{"arch": "mlp_mixer", "mlp_ratio": 4, "patch_size": [4, 4], "init": "xavier_uniform", "residual_init": "none", "shampoo_beta": 0.95, "epochs": 149.8, "warmup_steps": 2780}
Rows from block 8 of a small multi-label image tagger, named by matrix and row number. Rows with one number belong to one neuron. Each number is 128 + 24 x the weight over its row's rms, rounded and kept within 0 to 255. All counts start at 0. Numbers have three digits each. After the name is the row's rms in percent of the matrix's.
After each neuron's rows are labels from the 100 images, of 14848, where the neuron reaches its highest value: "responds to" is what is common among them. Only what is clearly more common there than usual is listed. The data: reaction-diffusion patterns (Gray-Scott). In brackets: how many of the 100.
# fc1: MLP up (model.blocks.8.mlp.fc1.weight, 640x160), inputs 0-79
# fc2: MLP down (model.blocks.8.mlp.fc2.weight, 160x640, transposed), outputs 0-79

fc1.107 090:104121112124118210094128148158114159133120103124039129095163140099156138135105189130143133124146145144122123124148167145110146107140105168136104128143137118161135121153118146121093086126143137161108140138134101135146123119132182137149126154
fc2.107 088:103155126119150096116166143139119135123153152153194080144131119147103129133091105156132129137113111094149109095093120158139110163089111129128125082112139146106123092140133124174147161132120118130093137127124155157142103150121099110144115127
responds to: pastel (52)

fc1.566 102:113143175155092173115088168122118128120143157113151117145140152090129102132125109098164152119111158123133167114122096147161123096108094083110095131086135150109102133165148111130124130108102125142135138137101113115151137131098130124160124093
fc2.566 099:112120119080142154101157118127143151166113118116130119123112090145122148148085113145143121093197178103140089084107103143067144114160118146124122126156097121106123125100100135114113098136135122140137107104147141119114087147109162120097118127
responds to: feed 0.054 kill 0.062 (29)

fc1.440 095:110136111136174141073116177146166120105123148136097112099154122150143130083098131105116086142109106142119137147109132103142128133134131145091139141116143089069172107152127125121126119133149142099154135155145107118140107137144183149107161110
fc2.440 094:115110139141089169189133084145074155130122144114108119115116125064126123178174114100184146102183114139157103082101140159135133153106114151105114132137121129140101126144137119148124114155156142125134090144138159124095139126099126146131139118
responds to: feed 0.026 kill 0.059 (42); feed 0.034 kill 0.0618 (26)

fc1.595 091:099134116119139121178150134116144174091116142111126136133115130154116067112114110136138137135146114159128155134143136132141147160133145145116148140153106132123137122154075134123135123087118145110134139167150120092153167131136118141145108103
fc2.595 101:133134118158120133121102098127109107120144100190089111137159113147090117130129136117135112146132145156099155130127149124101105103128096153125097130108165128115113123135109159131096122117112087165108119104146185140142138101092111153120157152
responds to: earthy (32)

fc1.258 095:114096137109174172118127141137096155153177111126123125127139112120110129102098125142104115127124120115155162117127116119165175103187132123163154130112142106126094103114131147094126117117138108153148086111127133149148099144168170135140092115
fc2.258 095:111170123119146125153130155131106105127107133153116124138118147138143111160133146093174157112128148101103102158124138123127104177155126134099114096178138128112163125112121129180148137113118122129144112153123153080131081067081122133091168121
responds to: feed 0.078 kill 0.061 (31)

fc1.190 105:139163098143125135121135138157129135107140108110085137142148137127147095124170139143121142120189103131155161135151105156126134136115169125105149110115137142154176078151083121120147118094121128107137131136106112097163146126119178144167135115
fc2.190 104:164063152115133107143154128137104109167157133121152152130128169140171107156102144139141182117124120152136088140103123109134147104145155167149116127097133109131113115149132105111127118143121096169108141097181108139104122158116087116138154106
responds to: feed 0.054 kill 0.062 (30)

fc1.345 100:113160148113108162118139155082166082181116159151111139116138085147139131160190098158108094134101132109143140099127115142130116144146092144125101135148151167100111171140109101128113126130143140137138136156076118158104143131115117129127091086
fc2.345 102:170144117122135131137088135164137085117145122113110123103152121125146138135117122144125160104143096138109146152154155132131155103125153111161171102133136131108104134088105153133122092152149143113116125198119095135162117135114145089107122136
responds to: warm (58)

fc1.246 099:153127165146150136159153092151133092132143152129144138110138145152071111121144155146119118124115164127134138086146145163170109118129149082115112124155113104105106146141156125126162123150103121099130165143130095129131126124144136105134126152
fc2.246 102:133115096112125097129129169131102151154188093151085092147118114095153122115176108089079127134109131115115124169103118151087134108120098158128116103118135119145106098164158085094109138108134095137134097139133171114115087142097144126137119123
responds to: warm (37)

fc1.87 099:105136132146133109137100122171128134128101148128138155153131120139144119128146125117135138114129117119175125087156133148171080104167141093143135156159088141152129151109120128131113116094132133137143137135102115116099127106132141147126182141
fc2.87 099:149118128152113122096161127129147124123122140108127153096148147089134144121116169154111120138108140106102173169132148130086121171152089130137145129129150163106136120137141115114151119163132118137144137100184135155136167148149137111132112119
responds to: cool (95)

fc1.109 092:126148116087136142080137109132129142128118142101094141075162052136113132141136146142140155123115140131097131129173131106148136144125146132131144118121128135118107152189176123145059095130160132124120135110163136143185116112108123114142126139
fc2.109 103:130111133140128112138150147096134143098139134118096127132059097120112153103156135130152121109138118147165132101121061094170151105145116092121096164146131097135163102170137155125084150131133111127127132171152150142089092136145148140080112088
responds to: feed 0.022 kill 0.051 (41); dark (36); feed 0.018 kill 0.051 (30)

fc1.108 102:176110108116106136153149119123121127076128145127133116149110141136116162078136125115162118102103131122179134115121101122152135126160111144129143081125103143156105135142104106117134124134155125102116101081158117187144127133156112125135133102
fc2.108 095:071094167133161113130105120094138117153127136069101131128139133142133089161138158133087154184111133099108153165124129103106133122122112112100119110118117111114097148135124113160107133110133137137144095140153118105143122130112156110121125140
responds to: cool (37)

fc1.506 105:094131167100139104129132125136121177117097127094132101128100131091128145091163121157131155142152124108102117120141119121116146149086093152137128090165152141126166096157131121092132109151146114108132101144133108127153160139170108152126113152
fc2.506 107:145125053111123159128107137098136134131139133101131118138142119163144154113171110130169145146100101116186136088137103126168122127095139106142152089130120139138092159132187110141158116069116109130125164132111142166137117129134162154114104136
responds to: pastel (80)

fc1.171 120:129117113119133139106125127109096152166133130116161128096074109145134126127066122131108121100186088110141121130142136140147129104111142115155135180130130168130134096127127148123107113122121080130134150089126157092138141093140130215111124109
fc2.171 124:105120084106140117157156143114137127075124122129107121145156179133141082143148117104135162102110168171112137130102140100143132167129125107091149082128131164126140147132168099151154144155124123119132108158108109152127114158097119089137141095
responds to: earthy (33)

fc1.574 098:126163123116104098129118136125153122182164155123139127114123122131177139172162110110152146117132141156127125117128137164180157117147132104135136122122175083083145130102124074116171140147169125126116087102144117088180130076171122147100123149
fc2.574 098:121140160134100145107131086123081108056093091113151123130131144111139144107119119113138063127100112087115102126101095086096123144139152178166128119125114177153160162110144175136118147153128138128139119157141122119134146148108102146142124120
responds to: pastel (51)

fc1.291 114:100143121120088108141149107119096151140121121121113103134112108105123114132100129117127121144148145160122143134095150152085138100150161123164159132112152112156149114133137119124106098117176144143120131118128105132128140141165102117147185120
fc2.291 118:142119178187118117114142134145115136119160160129152114154108132144128128143129078132122169126098125075142091120142120161156118178122084152120117116154144124059151110118111113142152127126138151087146157140131131150159091127151139131161118123
responds to: warm (37); feed 0.022 kill 0.051 (28)

fc1.571 100:077115112083090145076100173100121162147111136147114124137103139149164101159132105137135138140149170181176181091110112157135114134108144111115135110136062103117128144126110117122091116131133127123131094150096162088157116099135143136142149140
fc2.571 097:177138154113080147132172105108125095092127116180103140128128107142124123071143140137116100115140110131118100105171128105140121116170115134091118145106176167084125127123130105136115143123116137144142160114110113160093123087125157122099123119
responds to: embossed (83); dark (54)

fc1.92 099:119126118078139116126140149116150136149159166149104148121117103117099142046148132165119144160161111116199126122139165136107166115078135105119150149125157129157118101171094126099149124138137161123125131134151118100116112096149158098112118076
fc2.92 103:136145137112136142074132132166108101139095107117136118155097157124136129190131131110149096118092131129115136131147150122149106112182079188157099100132075098111111109081146137145130142122122097151128103107160135127146098117122096164146115109
responds to: stretched (68); vivid (37)

fc1.601 099:137133137106131150120115126101144105169140158158151173165134169125084130152162155116132091120118112147127151133116121122127172116158143088165087129141140077163148182151132102100129067129112115132115113137127136160141094156120096176087074125
fc2.601 095:087122115164115110155141135105136155090066134104152091075099130140176094097093126123146125118125150105115130105134120119163121160117138125086160133086103170093139107119133135152144186147105149158146095109134137123132151140143145091105203132
responds to: stretched (50)

fc1.577 102:144139160116112147146135103164099128156147086167148133107141141136107125089092161177121142136121139152156153096153118139110138148097092119157098123140175120173133146131125129162114100125151131129145119139138126114124133118183113123161127168
fc2.577 101:146138110132131116078102120117132133128149162108129136138140101121128086160140136090122146139131137101149078078103136127115110120186130136114133105099116138158150101138105137151084155112107126080094162119116117109153108118080158103099115130
responds to: dark (51)

fc1.359 069:145130118128152138135128092111098125167094146128124166130150128076143096133149195162110086121122142127144112122106143116152131149149112136131123149142123174137080140100168104168123107106106128103148104102084120131132144160140084144124127134
fc2.359 084:097144138128105111127125107135081131136134079123090109142088096134124063167105159095140129131073117121136124133120097090100141093141141100145108099115131140120115127117105146131138131125140163150099149104101142115149114091116117099130105138
responds to: feed 0.058 kill 0.065 (38); feed 0.078 kill 0.061 (28)

fc1.596 103:129133166122132139179128155120103129119090100095130097112153106111127137138138129116123093126085128098174108113149108117125129159145134118143075144137090121142159130149111116141112154064096111109151150157139122103137122106128172090141138116
fc2.596 103:107138135103135127095113079175113116106161152142166142146129156122182132086147137135147128113166131174155135170124136121140130141139112137105150160120141139144117154116153143143135095158159154155106127131129152132158100157118101137147134149
responds to: earthy (56)

fc1.333 092:096123158138160124182174152134160153132101110160092144083121105127148149165164124130152130178156116122122126120119104084118177119137152123155162118112148143110131136168139131154145117117121129159111122109082103134132157130158130149135153105
fc2.333 092:137182104142102123088092124137124141127109116123177137129122119137107117125123113136115166149110126146128094139122126122092120077132123159115107099142112147173093088100165126147116145121106142122114149126173090145143140125137163105100123101
responds to: cool (42)

fc1.177 111:168093145116116107121167126097141138115147147136106125144129170150143085091146163089120153109125141145128132117146145170148113097130161096143122118090113151159113106127119095122137112145102142146099099107144111130158146099149194167136143168
fc2.177 119:113184121189140131124095120162150138186117174108131091105150119088094113118106100134126122117138112144127110156118123087116133150157117124116105132130099137101103122089106168140117138090142081102128136125156116105079117141119092108132125108
responds to: vivid (96)

fc1.519 089:131134119084075185101152138168130118109159113117104135091152118144120146150155114131148158133128141115143166155129141156123110127138109112116111129137123120128136164147125186137115100160157141076080116107134084162103116124162127096129152108
fc2.519 103:102133148158086133129131137127102183079143161135145077131094107136165085110148158155107090150103112148099136115119099123134109127115165103125152127090089146110093122141129047137107176118064138167135131135125168106161116135111119159157135108
responds to: feed 0.078 kill 0.061 (46); feed 0.018 kill 0.051 (27)

fc1.161 118:109167090143148138166132155094130087146148175146114117128097109159121130119154093101117158093132185108145128143110199145144154112149144161130161162120137114134121182092169127099110111119114132129122089152110116126153156124078128173148145117
fc2.161 113:127093151116094132126137115179142148130094103124140130141172174132135165142076115160120126167154117131119117113128062116144094141154138087125109078142085154105156115164107136125123125123140134119108145097185161144100117158160131103085144149
responds to: vivid (45); warm (41)

fc1.473 088:118134091087144102124118154163114137106153124119134144151133121134132094121090139145127117121171148117135143085169087141149142145132130133113143125062087150121191161116141126117126173116131125115117103127109121088122139139132109100140105099
fc2.473 098:143116146160127150170143105138123108127129122145136127109115089124124157152139119141135174091115113099131130152137151125124142120145138151150102148169159093159115098131100109117118076136073119143123139128138121150158132127132168146109120173
responds to: pastel (54); feed 0.062 kill 0.061 (27)

fc1.164 096:118174131139143116162136135138127132148105138110075122120137142153083110119138162146173158135083158146134117100145150171168152131145062105133128100111142089163105151125135083140124133139105130105146102115139150106157096159152104133137125188
fc2.164 095:151099101153110114122162118153143088146136160137140118103095137126138131122109108113059110114120093100119131131117094100111082065142158148168141153122136141114142130106139098116146151131117162132074133158121107134129161068141171097113100127
responds to: embossed (72); stretched (59); dark (44)

fc1.610 090:075158164139107122115132144116094119161122115145166176093141136140159117106129122138111145119107127091158150108121129165172117147127115090117141142098137125117118148166121142084092136139156150134107145128125166123145098149129137133118097150
fc2.610 096:173105122130122133113128065140120148115149142097108108113127132099097140133130138125093129105109139167110089108113083136088152124121146113149123107159082144117100108109054146126130105104093109094130117131156076098106134148112098138120161085
responds to: dark (33)

fc1.567 078:160105082073165149132085150086118106141133177127128121112121102165108123120150165143157125122184121117168117141134106106101094128142127152096112152116139125179106177130095169121110127093151145140115114121121083104143135140114138114122135070
fc2.567 095:113140141127050146093115126150107171113152100143149086098134091117135149141142122152103102153070096107128167129126126165122127126157129137153140112108105113121107136131122093137117135141081144162145101151129167133125147106139113145128100163
responds to: feed 0.078 kill 0.061 (49)

fc1.292 099:107131091110170116102169129102103122113163140090068122151127131119131152138096146158111139124143109167123099125143132131121136108105132111149142108139123147117140141140147131148109131131121134097123148184143157148116143175127125116126163154
fc2.292 090:142137134168091175080143123117149103133100107155173133122134144125075124080122155102126153073131166097152112173141130123123120168099111151129098113142107126113171090127124132148116161138181111138111129132075123143141134110168143153141112117
responds to: pastel (33)

fc1.424 084:138168095145130118168115110111124138151120163122155129149096095125149120141130140152138094107164152144176166139123132117127136152144147155136149115168136148123149116118100134143128135106117135123149111179147138106102133144154118089177119109
fc2.424 097:127132100129187092128129116106120123130139137171124162109149138136107142150139139139170114102109126145062153131092122106144133111110132134180170143114159110138116098164126120086125072170129100147147164096088086084147094153094105123152125125
responds to: grey (63)

fc1.497 125:098134080127118122124102172100120141113065118123158111085148153126097091121144125115097072095139118122123087139155149151129095083119153187123109137129159088145090106156105139149069131108132117141114159112102138128121164184121158131131121151
fc2.497 132:124097142116166146117134146131121147117152133145102125139115132130157156132120090086151154136096112134165155135123130132105155158135116096171160121126152181112119137093145143126150139138115117118114114149114075161140095082115109157079135093
responds to: stretched (100)

fc1.131 101:154110143128140100126152147104127103137167125087138135127164110173157099137151142123156122119112078127142116125100144089118172158137157116135156092135115147106134149105203116097135134124141097109094087134111120118141150143153170138141105108
fc2.131 093:076122180100177141153103145172108113153081147122097095113115122129143150053153124125124134152126156157128138103096136147128131110151138142136132170088116106120121162117076119135118140091138152125153160141144099112138103124116130105128142139
responds to: stretched (66)

fc1.213 104:100130170127186117100153111113102118101104131124152097159083113123131113132163081124156146129138115100115136162145093142103141124102149129164113127113147146092154125184144140110117118111140160104149122095105125157141140137103126168118147098
fc2.213 104:144133127115078087166119142135127131146147129120157127115160129183065121124111141129098123131118157145116158131144183097160113141118108155174130153159162121154108121109150085160112123171151120133120106163138130139176153185149150103115115149
responds to: vivid (70)

fc1.496 106:110160145119122179130144138103095101167128124195136129136119101142107102156115134115132142122130132117146144086131142145127113151161103092121123138093114169103169119153130106152083127119191169110087118103106098135094144174117111101143117134
fc2.496 104:166126135116178090146143124151149128132151122126097124124135146108153132094130128101152135114169096118100119145139103143134141116127134192154118140154144136161111137120088164093144119181093128161133121136149168091116113125154127131111172141
responds to: cool (50)

fc1.575 090:129149158115138160135120095116151122155127149132149168126129123161129099152090147095195119109162154145154111130143163089112151132108123162158152157101120143169145124147135158180112147086125113084099124141111121151134134113121095070102123119
fc2.575 107:121108139091110126147142101144118152094081114146101096096145102170121120105115149155096135108121132127136131117121121173095128114154151107099112137174098103100134127133157094110150158167129136136127091173146144116121120124130106175133113055
responds to: feed 0.078 kill 0.061 (28); feed 0.026 kill 0.059 (25)

fc1.349 115:159140126103140135136075145158128130095113125159076131169136119141134127106141115131159168110141158157131100098153169120130154116080155143167153128125129111115095128133122148138128097132111157117122097099107162155125104124115123096142133125
fc2.349 123:114149116156159130118165078117117129185172143088160148090114104158134152168125126152126097153159148086165117171138130135156154084148114107163101143151142162124147124129115135100113131137130114125104156113120058117118125113101141157151122163
responds to: feed 0.022 kill 0.051 (37); vivid (32)

fc1.300 088:134113157106139162157130162114100181110139153156110123127138136158112093142100164168131135109110128088092152156065119119154123138161148070141127079119119143119139085153120140145152068080146149132100120145128127067119132155140123124150161081
fc2.300 097:140157128132127077119113119115144124110151109103119139086115117171117167087170139125132139138134097113131134122173098197120126114135094154131174158143180114087125142100137109089092180136086127073136154130138131157107117124112134109097101158
responds to: feed 0.018 kill 0.051 (36)

fc1.582 105:158207132132170095092079111128114165110124140100165167119157187109114120166138105098155174094120109119141122129147154147130142183088170093115118174126115108137109084118147147119105159136154171153090100143194126155136129140150127147121111113
fc2.582 101:113098120154076139174169132105152136140105113131130099144112133154129134090089139092115110139119114118100177097122079111136119128113116149133092138107122156093180147113109145109159102126115128110131122081076131103129088123143100173102128172
responds to: feed 0.022 kill 0.051 (28)

fc1.179 097:118123154136148114151105148111107119146102123125136127141077128132155116099132152107135149133087136090142082110149158160167112152139102137134124128148161159152123181089150147123124100133125137149097141100097186153173114096089166113156119115
fc2.179 098:148117120192135120142167156140129125112130150144144111143112132146128109121102108137067099135161126120155156183119114125133136135178131115108103160104141150136106107169122117128178123106121135155117131181102079102108129189160153137082107117
responds to: dark (57)

fc1.312 086:119141124127134158162122145128144121122157187143115144101145147145151152128118140121170081111140096136168107153108104115142153124147143123120147065133119126168125118147130137160102116040162116117120153160142142130198149150112112120108133097
fc2.312 101:102095116132104114115140142163115185120123130090157099115135113180113102103166125151141138139116138113117178150131104133096148118125115156104139176141121111085127139125144111146132132134129143134153113169145096130103116127102138150178069143
responds to: feed 0.018 kill 0.051 (72)

fc1.46 097:117120115165112130084161144142130129126152092094123129093105138142130149160155106130097128102130116171132154173132123151123104170134130085135114071127146140144157128109108138150127104132163117143119144113201117140153138131105157151123108075
fc2.46 092:133163155127136114113138109088102152101120140139134116145149107109127143111132126131144111117103085157133123160085120138116128139111139138132113158133119090128112123153149118086165146126156083113098163101113180146151102114067114141164173114
responds to: feed 0.022 kill 0.051 (27)

fc1.347 093:152108081141086140116127110119122111103162146125125102159154108130156078105118110172071139096112121129131103163097147116116103106112155173109103133166122124113154107159130132120125102139128129163143191130108113113124143180120151165112071113
fc2.347 096:162131135142126136162177166133141123142123119156148150128140102160196131102126141157121133101100118140132136118148077173100118147119139084117103126127063131134125123128121145139099151153079129123096138155101095126146140146138109085102141087
responds to: earthy (43)

fc1.396 084:120125139123133152113148137164146132112153094136133096162136122133097116152148129119171110131126126202115154158164109143137130120161160152107112103118138127118114113117156162134127099123083120130122126128103136154121136130152146088128135102
fc2.396 095:113102156118147159158138105134151086141092129159064149104098135143109118114103104145124135118088121093172105098087126127142114158102074135140076122130136117144151160166151062152140114160108125138109143147152098122113139101102138176133133149
responds to: vivid (50)

fc1.236 088:113182140145162132091116163124136096111132121104099146160105143123108156134077113117147111110095098131113180119130125142102114088155153123146050180074118132097151104153096104111117164137129132118149151157152082143144154150153146129132128142
fc2.236 095:159120134118105125118129149121082182131107123115147106160160082111071111154182118144103120131112123155129135139141153133136067144152146138114155101162108096115102147112155105159153145142135101138105105128137116125125105123137097101140106106
responds to: feed 0.018 kill 0.051 (37); feed 0.078 kill 0.061 (37)

fc1.293 089:129108137124139083083095121124177131127147175144085163080138128094131137157129125176155104103159133164129149121117131138134105148127117145085146122153152143115116139117132141149185098086130141083142126117097080134073128164149136125118142140
fc2.293 124:128189135138152145157147150100141086126146133127151145177136172097113127138152132129141104121097132134162083105109107175141125132105136108122151137123119139131137112091133106115092090143082125155141126114124130114142157104163121120138165162
responds to: feed 0.058 kill 0.065 (40)

fc1.362 106:108154120116130164178111115133142105099118110152152130124130110107129088147127138117153135090132115140139102154152152129148116108138122125125154140124107104166112116080121191084077124133110174131148127146166165143103136147136128132150140110
fc2.362 102:108124147123134091091111101130160136106107130140107179105126135131157133107138163148138082169144147102106145116152105095115103136154103163146092138102157127133149122144080080145168161168131102124128119177085101086147053101136147081106155120
responds to: grey (34)

fc1.114 095:111134095153127134134129123102130115127142153123115120117094169153127149145131142115128120129102085104133172113142127129147087156150137153086087116165101140080142147126062084122116113104134078124141117107098092141104147149132110101130147108
fc2.114 103:142140097113161142124125072131112128125105155150140172129154097108159126137131144172094133132113131111135088144133111111125139143119123100110146111146162121154136109104099148117117160094119127131097120142149125146134137112114156142166100106
responds to: feed 0.03 kill 0.062 (26); feed 0.034 kill 0.0618 (25)

fc1.637 096:116192098120130138111143126161111133132148138115109169156097142135124162104188171106146152152115085112129149155161099115130117113111139140130148122134108112170129148125105159131143130166160154141164104145168108169138128106126138122104116164
fc2.637 093:136104155136147118113115144123151134114120099170175069103155115120116116135112128155113122113153166157179139117135169169137141147153123104149109145092150144130148148159122114102136120148111125135099163130136132084116155144172121133116154074
responds to: feed 0.022 kill 0.051 (30)

fc1.50 103:117172127142113124145122105110134136144137101118126169113159154143159123134158139134150129115093163119128111143154152139111128125149117143099064121129097141161127071181106148105138127116098136109149126100110104162120125116124136047122112126
fc2.50 098:133079090096134116114140209108125124100161143136103106117099096121151174133140144145122109114120106136156099139124106133149129103188131124142179155127125105129119141115158082104118111118105117138109085173138157127159115130086138193118118146
responds to: cool (32)

fc1.167 096:120145111106091186119114106138121148097176076130127116080112132164127120119144161119141142124109130105106119115121138131137153155157061111164127118125141133117134092149154131131099111105105108174139098104085168161149119116120113131150137137
fc2.167 098:127159165137166072103150150171111146128140119082110153177172146136119116150150109128128133115132133153160142146158134129134105095155120145129111137144147139153112156115131151075090148109165124119142105190148139097113127151161138164152141135
responds to: feed 0.022 kill 0.051 (34); feed 0.018 kill 0.051 (29)

fc1.196 092:099161138123126134166121165117089152137084121141148106141100122128135133145177116123127122123151126104128123092126183140089071188106141173116106159145160141123088132155137125088119131130125151141147157146087148126120111159139119167118176144
fc2.196 087:137104096094093171130124067141132141130195122098111138134177136126127114106128147135121183136146165135121136143139062133158169139112135113161130148111095118080141123161140140119101137149175119144136131084119145158107116114106123120114103154
responds to: dark (45)

fc1.64 101:154137110109087139120096097107155169087123119124132150125095109110114115154093111110168128120142122184090162153165101101142090154118159113080112131120113123176107109108139123101142133122109152150136153140115134091138161111128171128157105103
fc2.64 104:107147132111156125118123144123117140136172101152136150129128112158116114085147150146097135129129152096101135106158112111147137095123113160105089124097140181104111154139138149122135144131106151123127162117181125141119113135117103131109147112
responds to: vivid (72)

fc1.243 096:146157125117157119141120129140114148164166141162142138123154111144126139159155115121138176143144145143119166139153086145175141124100114113094116145136118106113113145117130120126155120195099176132120133176129136146106166106161101099107135119
fc2.243 088:163093171159179128150100148129126118135106102114135131110109108124125138128110149102124126139146104125143118125142129121114125128127157117136154109120096147088155166139130181095102130125180141126133120092126097143146156109168135162132130154
responds to: feed 0.022 kill 0.051 (32)

fc1.216 076:150153124156136118128129089107118132120155127176136173136120140145127181121176176169158102137134127125150111171108106119100129096142102140128131116105167127123123114141126151100171093111140135084144120072148150117141164175147159152133136103
fc2.216 102:148120137113120156120149152152125145129153088114127135156157106147172113135100157114151110137155142104154145125107168155151140115119129126121137167162152133169084118149122132123125143122124135186128191136176140124128141085160120127146119142
responds to: pastel (39); feed 0.058 kill 0.065 (26)

fc1.277 097:093099107103139170130156132086108119161110114079143126085107140119124123121120116121126124147117127114115155130087155163128131162160113136138168149117112145158152127148123101097119114125124124187116139100161152127133126112123120086163100152
fc2.277 100:128109094146135144149106169157156121140112134125141114132145163139105132170123130115084118125160102134121150154138085138143128112132146119119145130120141108093114163073160132130114134128141120127152149117115123134132160099142117137115118115
responds to: feed 0.026 kill 0.055 (30)

fc1.486 109:117134093099119091127131167115141161136136125112105125123194119141112131120144147138167123114138153106158128093186072092116139141152124122115116129125123160122132169123115113141136109092184133100143116172139119153133089131168154121163161157
fc2.486 108:140135153137137159092117150099146123130158080148160139144131139148141136129104134107107148085096148122091128150125149165126121114116148147076102134092156092127140091136131122157146130111038094141110146102113142144129163141094100135113130136
responds to: pastel (43)

fc1.613 103:124127162170148118135117132122106093159130127129143119139120125131146112095155108147119131161153125104146134106097123161182113131142129141095126112117116190132121109121171124153152175144138120130122129187118083128092165147101134156140132101
fc2.613 101:141113094127138148125115118133142133171143101101161102149130173157136161159116162130137129136095109171137109124133133138101157105128108141096101129113143129157123131104121119126103098144139135108136134096120169112106116128170105123127138179
responds to: feed 0.018 kill 0.051 (34)

fc1.97 102:140123083147127129142113065128123134100085117112119125164102123159114164093087147094149132151130147130136162126105161155131124103162153092140138119099147128131140130103136131081147156113116159144111175070126143104157116093107116091147123138
fc2.97 104:124111134104140136089127097136149138111136139093153143107146156129146116141147137181169127141170141110101134135153166105121147148117138135137071145106130128124129142127173153109077136141150104070136164176110131108139160113198174100124130145
responds to: feed 0.026 kill 0.055 (27)

fc1.287 088:132158119124106145105114090105127112120116084131117156133131126150120111092128166116095102169136117149176079113113112135173165122103146150119157163095153139109107131143142088161152118067122077090095094105093109111107155153112088112118154097
fc2.287 103:112137137126162104101147123138072132176131134147125099119127071163120133142161120119122112109120120135133125111132143109095160125166146128141066099115112120153090173087138088122162157163104119122092135163154130139112101106110139096134104123
responds to: feed 0.03 kill 0.062 (68); pastel (39)

fc1.155 091:107131169146145176146109118127135097116111089120119106110077137097120124158150166106146136109111101123102129089129148183164123144157115120125143120100118106161089111113120133116109156138141144118167158143120115132140146127121087097120115117
fc2.155 097:119116131107136112110134168118128144149162136142118156083106101122094125110095167115142156182134118154146128167179090113148144106128136139103153157157145106084182154166128175175128107090138153121110130086155148162111112143127115182105162137
responds to: dark (48)

fc1.357 101:116154152100138095114117098099108099142105139105125165126123111155122133109148108155145125117146132131097095154136158100130122148110127147186141160158162191069130123138151124145101085072150119116111125150135148126107140145084147151131121143
fc2.357 112:121125109157149150126127148137160166145114126120138128110112095124099154149131120099108162157096105148147122110125132152122162101174146130137084102132133058114099131120112150107098122157138116133155151142164142161167112118123104100092151096
responds to: stretched (96); feed 0.022 kill 0.051 (25)

fc1.408 102:134117088117133123119087135107144143115164128107148096136152165118105169141126111122141136116100070153117115129148108122119154142118158131134178142142127171154129074177114095132106138106108126132117139117141179154111167128134142101107143105
fc2.408 103:133139147165133143172114111121101135141117142139092139122085100117196084133106113116120104106158186138159147172107150123138100151116127106153083165113150104106142131116140158086147095131117129115127145132117116112180130117134146150137143152
responds to: feed 0.058 kill 0.065 (28)

fc1.225 098:140148164141134101096138112083133117115082087136157092114092099122118116133104113129095145085137143146148137127125099168113167117153146126133163135140117149121191147127140184147095112135154096152152112118149123145116110124106156132138171138
fc2.225 091:136109115128097141120150130132128115127132140131105158111139163080128128124136130116116095156135113101129113107113164154163077163086151126126132117088117096150112127147114068133204139145129145114095072160142129145165140151131111110131130103
responds to: cool (42)

fc1.297 091:104138101134099117116108098134106170154101117157167153139071110141137169096123127110152128116141122137155168110127195125129137128131106089116159170105107163108103117133120146085161146097115123150156139131144126106124115124087142134119126114
fc2.297 095:160080136123137146164137133135180113114080158136140116115126149163159115145141143098143127152102143193126134129108123128113097135154124096137063117137157118116145127117133181135117120165142086119137117132164108103161152133177156139124117164
responds to: feed 0.026 kill 0.055 (25)

fc1.132 097:134104082140150136138139115113122098171091134117148086116099143122116128124150148110159174130121119148099155113138106145112133142145131109132138101114166151165186142108131148173109169121074168143140063138087139121143123161110137151175109141
fc2.132 094:125134147146093152120156109095132171120148131159117140143163114148140105140114148125105105116141131117146106123073152148155117138097095188101062142176147117104099155136127116108151149097193123137103144114154101134102139177126131088145142098
responds to: feed 0.026 kill 0.059 (25)